A small encoder-decoder image transcriber, trained from scratch.
Model: 23.8M parameters, 48-pixel images, encoder arch swin, encoder norm layernorm, encoder activation gelu, encoder patch size [2, 2], encoder depths [3, 4, 5, 3], encoder widths [48, 96, 192, 384], decoder width 256, decoder layers 10, decoder norm rmsnorm, decoder activation gelu.
Data: trained on numbers of one to four digits printed on busy colour backdrops, 147500 training examples, 2.3 epochs.
Rows from block 4 of the image encoder of a small encoder-decoder image transcriber, named by matrix and row number. Rows with one number belong to one neuron. Each number is 128 + 24 x the weight over its row's rms, rounded and kept within 0 to 255. All counts start at 0.
After each neuron's rows are labels from the 100 images, of 14976, where the neuron reaches its highest value: "strongest on" is what is common among them; "place" is the part of the image that holds the peak. Only what is clearly more common there than usual is listed. The data: numbers of one to four digits printed on busy colour backdrops.
# fc1: MLP up (encoder.blocks.4.mlp.fc1.weight, 192x96), inputs 0-95
# fc2: MLP down (encoder.blocks.4.mlp.fc2.weight, 96x192, transposed), outputs 0-95

fc1.120 [136 131 146 160 121 131 133 141 173 153 112 131 126 131 132 125 131  89 114 124 175 140 148 117 131 109 104 131  97  90 113 130 135 119 113 125 180 100  76  99 119 149 115 107 141 148 133 128  55 157 129 143 126  66 117 149 122 175 127 108 129  93 165 128 140 138 117 123 148 103 140 110  60  88 129 142 134 185 113 126 145 142 106 130 162 171 121 117 131 129 105 128 128 155 129 129]
fc2.120 [101 166 134 129 113 127 144 140  94  59 140 123 140 128 160 100 155 117 156 126 112 122  95 126 101 136 118 152 129 141 172 100 103 134 154 121  97 152 192 140 121 105 117 134 135 130 141 114 181 134 133 165 118 128 157 129 129 120 103 115 129 171  89  80  93 145  88 117  92 122  95 169 128 128 106 100 129 102 165 143 155 108 149 100 121  88 140 141 106 109 127 142 111 145 116 119]
strongest on: white ink
place: centre

fc1.20 [143 131 145  87 125 145 122 111 141 119 118 113 179 142 128 100 152 152 147 107 136 111 153 100 118 117 131 129 131  83 120 135  71 127 132 128 123 128 151  93 108 113 133 125 125 129 115  71 118 142 122 153 148 131 124 122 111  87 121 132  71 129 151 180  94 161 128 100 110 126 125  78  90 126  64 105 104  99 167 149 113 128 119 130 126 112 149  53 122 125 117  99 123 127 130 127]
fc2.20 [146 132 134 128 122 138 117 116 128 129 115 111  83  74 114 137  92 127 170 160  97 176 137 135 142 166  86 128  89 137 120  82 133 173 119 127 130 162 153 134 183 135 116 154 123 150 136 149 114 133 128 147 134 176 128 171 147 128 119 149 137  85  98 136 119 139 101 112 119 138 111 118 125 117 158 172 132 151 126 154 127 133  77  89 121 109  64 123 102 118 144 132 141 124 109 104]
strongest on: length: four; grey ink
place: centre; middle left

fc1.53 [139 119 114 174 117 134 164 133 124 124 156  76 151 154 124 125 127 115 111 164  97 142 124 170 123 112 198  65 113 173 132 137 153 105 110 131 162 146 128 117 158 114 139 128 121  87 127  94 154 112 139 151  83  97  91 111  82 129 138 114 119 140 154 126 128 132 160 127 123 132 128 152  97 141  78 130 105 152 137 128 106  95 128 130 124 154 115 132 111 130 131 157 126  87 168 146]
fc2.53 [133 134 129 113 165 141 108 145 103 136  82 154 134  83 101 118 161 117 104 175 149 161 172  93 123 119  97 183 163 124 125 167 128 154 125 118 105 136 139 112 108 134 135 118  97 145 149 153 140 144 132 111 145 201 143 140 116 184 128 156 152 123  90 150 137 132 114 133  93 143 127 136 138 124 135 206 117 118 150 130 159 128 144 148 133 137 150 127 128 143  96 113 135 123 122 140]
strongest on: teal ink
place: centre

fc1.159 [ 82 129 141 126 101 120 128 111 119  91 136 126 116 125  61 141 122 142 135 127  88 151 115 128 135 111 115 128 141 173 139 139 151 128 157 133 119 140 101 106 114 126 138 106 142 139  91 120 115 119 134 202 126 110 131 123  85 149 131 124 195 129 107 125 104  96 120 103 138 143 173  89 129  97 128 209 132 163 124 139 128 126 112 120 121 152 155 107 100 125  89  89 118 143 125 132]
fc2.159 [141 136 150 133 126 135 110 126 120 119  88 131 151 156 126 127 152  92 144  92 183  76 107 144 103 125 139  92 113  72 140 136 121 122 129 154 124 109 158 155 129 118 131 126 113 158 133 121 156 159 115 127 114 150 125 117 158  60 128 127  84 128 129  90 117 172 119 125  81 128 129 127 130 128  68 123 126 100 133 159 137 181 187 128 102 108 103 130 165 109 136 129 122 127 135 119]
strongest on: white ink; pink ink
place: centre

fc1.63 [145 155  83 139 171 128 133  88 142 106  87 135  87 139 146 121  74  98 115 131  96 135  90 101 126 127 124 137 105 199 173 125 117 119 136 143 125 164 113 128 167 107 136 119 120 108 129  94 128 139 124 110 131  89 127 127 141 126 111 135  98 123 173  86  94  93 121 118 123 120  80 135 127 131 171 104  87 128 128 144 128 132 173 115 112 128 130 111 114  99  81 125 133 103 119 133]
fc2.63 [ 79 154 126 137 112  67 108 159 123 150 130 170 141 115 114 132 133 129 100 121 129 118 130 133  72 124 173  93 120 103 136  94 135 141 139 134 137 171 132 118 119  92 143 131 130 105 105 134 186 112 116 152 122 109 128 102  88 135 130 159 179 140 113 157 130 127 134 129 134 121 123 129 125 120  48 124 134  93 128 135 116 158 118  86 117 117 128 140  71 129 102 136 151 167 111 136]
strongest on: length: four
place: centre

fc1.157 [129  93  76 148 124 125 130 106 151 130 125 105 150 126 182  96 146 119 158 121 132 146 143 174 122 144 126  92 127 128 132 114 115 117 153 117 110 114 115 136 129 129 103 128 123  96 120 162 150 135 114 128  94  87 135  76 128 125 127 144 105  95 136 106  63 119 132 139 158 160 106 130 128 112 116 127  52 137 134 137  66 123 109 119 138 126 200 133 167 139 122 122 122 137 119 103]
fc2.157 [141 102 135 116 126 121 116 130 119 127 128 114  81 127 108 120  70  96  94 128 122 157 110  83 125 105 190 145 120 146  62 127  77 119 141 156 131 163 123  92  91 121 164 118 115 131 165 124 104  94 116 138 134 155  99 132 134  95 144 126 159 143 133 121 128 161 148 119 125 143 139 170 141 151 130 141 148 135 150 117 138  98  97 123 113 130 118  92  80 122  77 121 124 123 171 133]
strongest on: white ink
place: middle right

fc1.147 [135 117 116 150 140 116 161 141  99  87 112 127 149 118 112 128 143 127 134 147 128 135 119 123  98 130  97 104 120 199 128 130 138  93 114 127 128 132 138 123 153 135 104 144 163 138 111 145 158 149 128 142 138 132 145  44 137 134 131 144 150  82 131  71 105 138 110 136 138 135  79 115 139 121 128 142  65 147 111 139 120 128  99 109 137 118 179  80 127 140 136 142 142  70 167 126]
fc2.147 [131 128 158 110 138 147  90  63 160 124 125 137 124 141 110 144  65  77 123 128 131 120 127 104 154 150 137 125 115 125 130 132  99 129 124 112 134 152 156 157 113 116 120 133 111 128 176 125 127 108  78 145 122 144 138 206 106 127 114  95  90 192 136 144 162 153 166 136 135  92 143 128 136  98 131 138 103 135 120 124 105 148 134 161 128 124  87 147 125 111 133 148  98 138 160 115]
strongest on: length: four
place: centre

fc1.162 [130 116 130 149 112 128 182  95 130 126 100 113 128 122 150 161  72 130 142 121 110 100 121 133 135  88 171 147 126 134 116  96 102 180 114 116 138 173 132 153 128 120  90 141  87 126 118  93 133 154 137 179 111 175 120  78 153 122 125 128  88 132 137 125 124 123 111 176 161 166 130  99 136 126 152 116 114 135 164 144 102 122 145 104 104 139 127 119  99 121 144 168 129 152  82 119]
fc2.162 [109  79 134 149 190 124  84 131 142 129 112 168 129 131 158 105 118 102 122 136 166 128 155 124 100 129 138 131 105 134 106 129 158 108 135 139 136 125 146  93 132 155 135 157 117 164 183 126 103  83 119 114 122 121 103 129 126 112 123 103 151 138  69  91  71 118 106 135 136 122 132 118 153 103 121 152 115 104  91 165 112 148 129 100 115  99 123 128 114 116  70 107 101 137 169 127]
strongest on: on a plate; teal ink; green ink
place: centre

fc1.137 [123 120 136 120 138 117 149 127 108 165 143 167  68 109 120 129 113 118 183 141 135 115 166 126 183 132 164 121  84 137 145 110 140 128 135 124 135  90 134 118 124 111 155 105 128 123 101 109 132 126 134 202 122 129 145  79 134 117 120 130 166 120 136 119 144 151  84 117 153 133 125  82 129  90 137 124 131 138 129 123 138 138 152 113 134  91 133 105 159 128 101 149  95 129  47 125]
fc2.137 [134 161 120 134 128 151  94 137 127 135  90 132 159 126 124 127 115 105 131 126 126 151 140 112 118 119 112 161 195 148 142 138 158 125 139 128 108 151 153 162 112 154 174 166  79 102 139 178 114 148 129  99 104 143 110 108 128 145  79 139 103 135 171 131 142 104 116 149 101 148 134 151 175 155 140 147 150 176 176 132 119 127 148 142 146 168 130 147 148 117 133  78 154  99 133 131]
strongest on: orange ink
place: centre

fc1.9 [164 124 129 138 124 166 148 111 173 102 116 115 154 131 131 146 165 127 118  64 117  82 125 117 126 128 141  89  67 121 157 108 113 107 152 112 163 106  80 160 135 121 105 109  93 132 164 117 126 132 125 118 128 128 129 171 103 137 134 113 123  71 141 139  90 102 129  89 108  87 152 122 128 112 130 107 164  71 108  97 126 141 142 152 144 166 129 127 132 111 129 127 123 133 124 143]
fc2.9 [152 149 150 103 115  95  64 128 124 113 130 118 111 139 155 135 140 117 100 133 145 128 144 113 184 138  77 147 173 106 122 150 156 167 134 137 188  92 141 101 127 161 210 127 143 131 134 142 107 132 119 139 166 161 149 120 154 135 126 134 129 144 136 129 141 139 116  99 128 125 151  96 121 127 144 114 144  95  93 126 141 114 130 127 138 140 142 147 130 113 153 167 124 109 119  64]
strongest on: orange ink; yellow ink
place: centre; middle right

fc1.166 [158 103 112 158 128 115 126  84 149 138 101 127 126 135 131 142 142 105 138 126 178 150 136 164 121 113  84  91  39  55 133 134 132 127  94 143 133 143 118 128 112  61 118 118 154 147 115 128 128 125 120 122  88 108 140 126 128 128 141 133  83 123 137 133 116 128 143 161 143 140 130 125 128 106 117 173 115 162 125 129 132 112 147 140 131 148 124 178 121 122 171 101 139 151  88 124]
fc2.166 [ 76 126 172 126 133  83 108 170 133 142 129 153 126  96 113 111 166 140 107 128 108  87 134 112 157 126 149 175 184 139 134 126 183 127 198 101  83 120 134 127  96 169 164 153 109 132  98 129 135  80 139 139 127 142 124 127 106 123 125 130 126 158 124 128 153 131 121 127 132 114 167 141 125 116 165 102 103 128 124 108 136 151  78 105 127 116 147 108 128 118 131 133 105 125 153 121]
strongest on: teal ink; green ink
place: centre

fc1.178 [165 149 111 151  99 129 132 131 140 160 117 201 143 147 116 116 143 119 102 129 121 122 140 171 115  83  83 128 118  95 117 141  98 144 131 131 110 119  87 128 118  69 114 139 141 129 160 115 119 130 173 135 108 185 121 146  69 141 139 134 133 127 126 147 157  92 117 132 118 130 127 189  72 122 117 103 128 162 106 151 147 129 113 132 126 136 118 131 120 162 121 105 161 139 143 110]
fc2.178 [138 147 117 127  84 129 148 120 149 127 101  78 130 138 135 100 127 132 153 137 150 133 139 112 135 125 110 140 141 158  91 149 104 100 110 126 147 187 145 128 167 106 153  79 141 110 154 142 149 166 140 122 130 102 126 123 124 100  86 155 123 175 177 127 107 177 107 149 146 143  90 126 128 134 127 152 146 127 148 137 130 133 182 113 133 107  75 106 128  98 129 100 140 190 130 125]
strongest on: orange ink; yellow ink
place: centre

fc1.127 [127  96 129 105 159 132 126 107 132 149 135 131 110 101 158 142 122 114 121 153 149 153 111 135 126 107 169 160 157 136 128 114 162 201 139 127 132 122 120 124 129 126 133 130 161 124 116 128 193 159 115 141 111  58 113 149 102 124 124 181 132 118 130 126 133 159 135 121 141 152 179 136  65 129 103 133 128 114 106 108 131 103  97 156 143 121 142 137 131 137 137 126 133 134 114  47]
fc2.127 [107 110 112 162 120 153 115 176 160 110 118  81 138 119 137 118 118 128 141 117 144 126 177 131 138 160 128 135  93 129 152 130 129 108 175 127 209 162 110 109 107 156 123 125 144 131 110 102 118  97  85 123 118 102 136  43 128 147 108  78 129 112  77 154 127 100 129 130 140 109 118 126 102 137 120 114 120 146 151 136  94 128 123 134 112  76 149 123 138 124 121 130 133 130 130 148]
strongest on: on a plate
place: middle right; centre

fc1.114 [121 144 132 155 143 158  77 110 111 154  90 132 113 147  64 188 126 155 101 115 139 139 127 151 127 127 134 135 110 160 124  89 106 127 123 133 133 107 117 136 101 140 103 106 117 154 185 129 107 120 127 197 124 127 134 122 107 123  90 160 102 102 133 116 120 158 143 150 131 166 125 128  86 116 142 114 150 122 137  71 129 161 145 128 145 142 121 129 163 108  71 146 110 129 140 132]
fc2.114 [167 120 128 126  99 134 150 140 139 111 144 111 173 128 156 119 173 133 158 168 131 166 121 166 136 107 138 107 157 123 118 177 114 123 127 154 137 121  86 125 110  76 125 122 111 126 138 127 129 116 124 109 159 133 107 124 125  89 137 152 149 109  94 192 126  98 102 125 135 115 127  99 122 118  84 179 117 168 118 145 183 115 147 132 151 114 170 132 125 122 136 127 187 116  99 135]
strongest on: teal ink
place: centre